{"model": "contrastive image-text model", "dataset": "simulated telescope pictures of galaxies", "train_examples": 97500, "image_size": 64, "crop_scale_min": 0.8, "horizontal_flip": false, "translate": 0.06, "tokenizer": "word", "vocab_size": 28, "loss": "softmax", "embed_dim": 256, "encoder_arch": "wide_resnet", "encoder_norm": "groupnorm", "encoder_activation": "gelu", "encoder_weight_standardization": false, "encoder_depths": [2, 2, 2], "encoder_kernel_size": 3, "encoder_stem": "single", "encoder_avg_pool_shortcut": false, "encoder_widths": [96, 144, 208], "text_encoder_causal": true, "text_encoder_width": 192, "text_encoder_layers": 7, "text_encoder_norm": "layernorm", "text_encoder_norm_position": "pre", "text_encoder_activation": "silu", "text_encoder_mlp_ratio": 2, "text_encoder_head_dim": 64, "text_encoder_fused_qkv": false, "text_encoder_bias": "none", "text_encoder_qk_norm": true, "text_encoder_layer_scale_init": 0.1, "text_encoder_parallel_block": false, "text_encoder_inner_norm": false, "text_encoder_positions": "rope", "init": "lecun_normal", "residual_init": "none", "optimizer": "nadamw", "lr": 0.0013, "beta1": 0.9, "beta2": 0.999, "eps": 1e-10, "ema_decay": 0.99, "steps": 8100, "batch_size": 512, "epochs": 42.5, "lr_schedule": "cosine", "final_lr_fraction": 0.1, "warmup_steps": 400, "weight_decay": 0.1}
Rows from block 3 of the image encoder of a small contrastive image-text model, named by matrix and row number. Rows with one number belong to one channel. Each number is 500 + 25 x the weight over its row's rms, rounded and kept within 0 to 999. All counts start at 0. Numbers have three digits each.
Before each channel's rows are labels from the 100 images, of 14848, where the channel reaches its highest value: "colour at peak" is the nearest of a few named colours to the mean colour under the peak. Only what is clearly more common there than usual is listed. The data: simulated telescope pictures of galaxies.
# convs0: first 3x3 conv (encoder.blocks.3.convs.0.weight, 144x144x3x3, each kernel summed), inputs 72-143
# convs1: second 3x3 conv (encoder.blocks.3.convs.1.weight, 144x144x3x3, transposed, each kernel summed), outputs 72-143

colour at peak: grey
convs0.120:551467508531500507489491495485460470506506528473481518465476484501545523510477504483528496518506600527536487533509504508515534484483517489460492470434478486508508493514481496480474446535483489521519506491504528517515
convs1.120:544502499482459506530518440506506493497508500498498507500496477532444467445450506478490436470472520528512500506500528547491531475533514475463517498493441518456477461532504554458491522499477507468488518510483515484507

colour at peak: brown
convs0.50:493529465491463490510495505502514493489514474467446506512509447522535433448542540528484506488475543473519505533527474479483473510521484471475494522503512493478482484481512513495484477497507492515471473501512483478489
convs1.50:483541519468494521513544512508521500484463520542517525452553494480457492491494530501535475486516473519486504481491506560505526519503494459528505527509494511520509518521488485471506473471490480522464507540456466511465

colour at peak: grey
convs0.108:469468494529522486512492510487505476512474541505490483488488495494506472539502484491501503500496502495522468561545521519480485523538531507499497474466492453492494508501444530472481491515440512483507506470515534490506
convs1.108:515529468464464486518488483488486505506551488502525506540492481452514528481501509493447473443483506466488524506507483518517483500516518480461496484488489531507469477483524529484491485447543474502494488490469466523489

colour at peak: brown
convs0.87:479537505526528508500488494491535505483532526498497516632518502493443456479485586511517503473527547484501484537551502503500527500516510531497506495550517503513488489504509479503481521471476505517480530513503496515477
convs1.87:500499478548536500516499513498535515504515482507468505507513499507480460501505500505495512530481495487502485542539527526491524559526548532501518500515484498502527514502550506484514510530532519543488536543523515528482

colour at peak: brown
convs0.76:540463474517505471523494490444487476508552528475536480550510521494500530508519544483487510482536461497488482464498509495487499473496518530488491439501543513491490496506487517466456498485462498475515548467482456509522
convs1.76:494504468476439476504516514531516497500519497477453508491477497484497476465481505502470504463496517472451482491454472477462485486493480472495440436489529486482474476505453523478485466491446522502484480424494488474486

colour at peak: brown
convs0.4:543473487490510490501550516452500497499508498472537480552512567505525500499518562476508499485514483508481492454498508490504500488505494497509500457505497525505497498508460495463465498485461496476515505478472450495514
convs1.4:472482475514490507507498508510486503492502506505484505529506466469485455483495553489484508476474498475472460467453467476466475489480461504493466515463528442472490502490432514464475449514452498495499492419502492499469

colour at peak: brown
convs0.1:490524498475503472454481482477471485501527478451489520532508515500470510492494550482495523504531487495490497481464512500521548478502516524477527461535535501494472465492508406473485517472491488499504520515489490511498
convs1.1:503520453504520477496463480477491494501508477445497489528507507528493511523514508511545547510556466546487530491495529496520526474508547550524509475534517508517503472511507484450457487568498541495512507504491491516503

colour at peak: brown
convs0.86:495459491486503498504524515473488482502551542505454473590514530506509452507527527490495472487471475514499461473496487510483478488506498515494471470474545471504495503494468486485503490500474522480499493478483492481490
convs1.86:479501504478478522509495478485504516498461495508534528506494502506461498462485458506485461437503454522470497500471470508491464473479490479511479430440479480511496487505490471506494465471491469506494497463461502522487

colour at peak: brown
convs0.85:478478466478483457487486483452475476491450507470474476542487485484509454492516513474476500495494472490487473465472479479470469465479488490477475483461518460497480509493465503455455492502451501480496491489475488488499
convs1.85:489510527470536493494531524513477512485521489509524516506484496462482519503497515497456502440484477466449516443427518515514517430483478503470469521494518541500486520484503490511508513452522460502474531516465461512497

colour at peak: brown
convs0.114:472481490483477486480508493476469487498511483476477495526510506488532452529529510498493515499473479498470454443449494489482477439444484486496484474476505452496476483501466513477473489506435504496509473464481481495494
convs1.114:496471504467482506483472490511473514504522487465513512471512482483486448457485529478491486448503467504433477453410481492465478491484456492508471503463479504491486494490465464493489478475477495507496514482502492484485

colour at peak: brown
convs0.19:485528512445505496490527505498469486493512477503539527561528508496543512505500605471513512491538499479472495467454507490523522496473485523508536490548484496494503493511527466517484477479510495539510516516500460499499
convs1.19:495526477471520480520511486457440481495519497459501491516483482488471474483487557487507490494520481498530482500493484455511508468498505519500493524549537483474534485493514465515512490499539513478490527519434501485495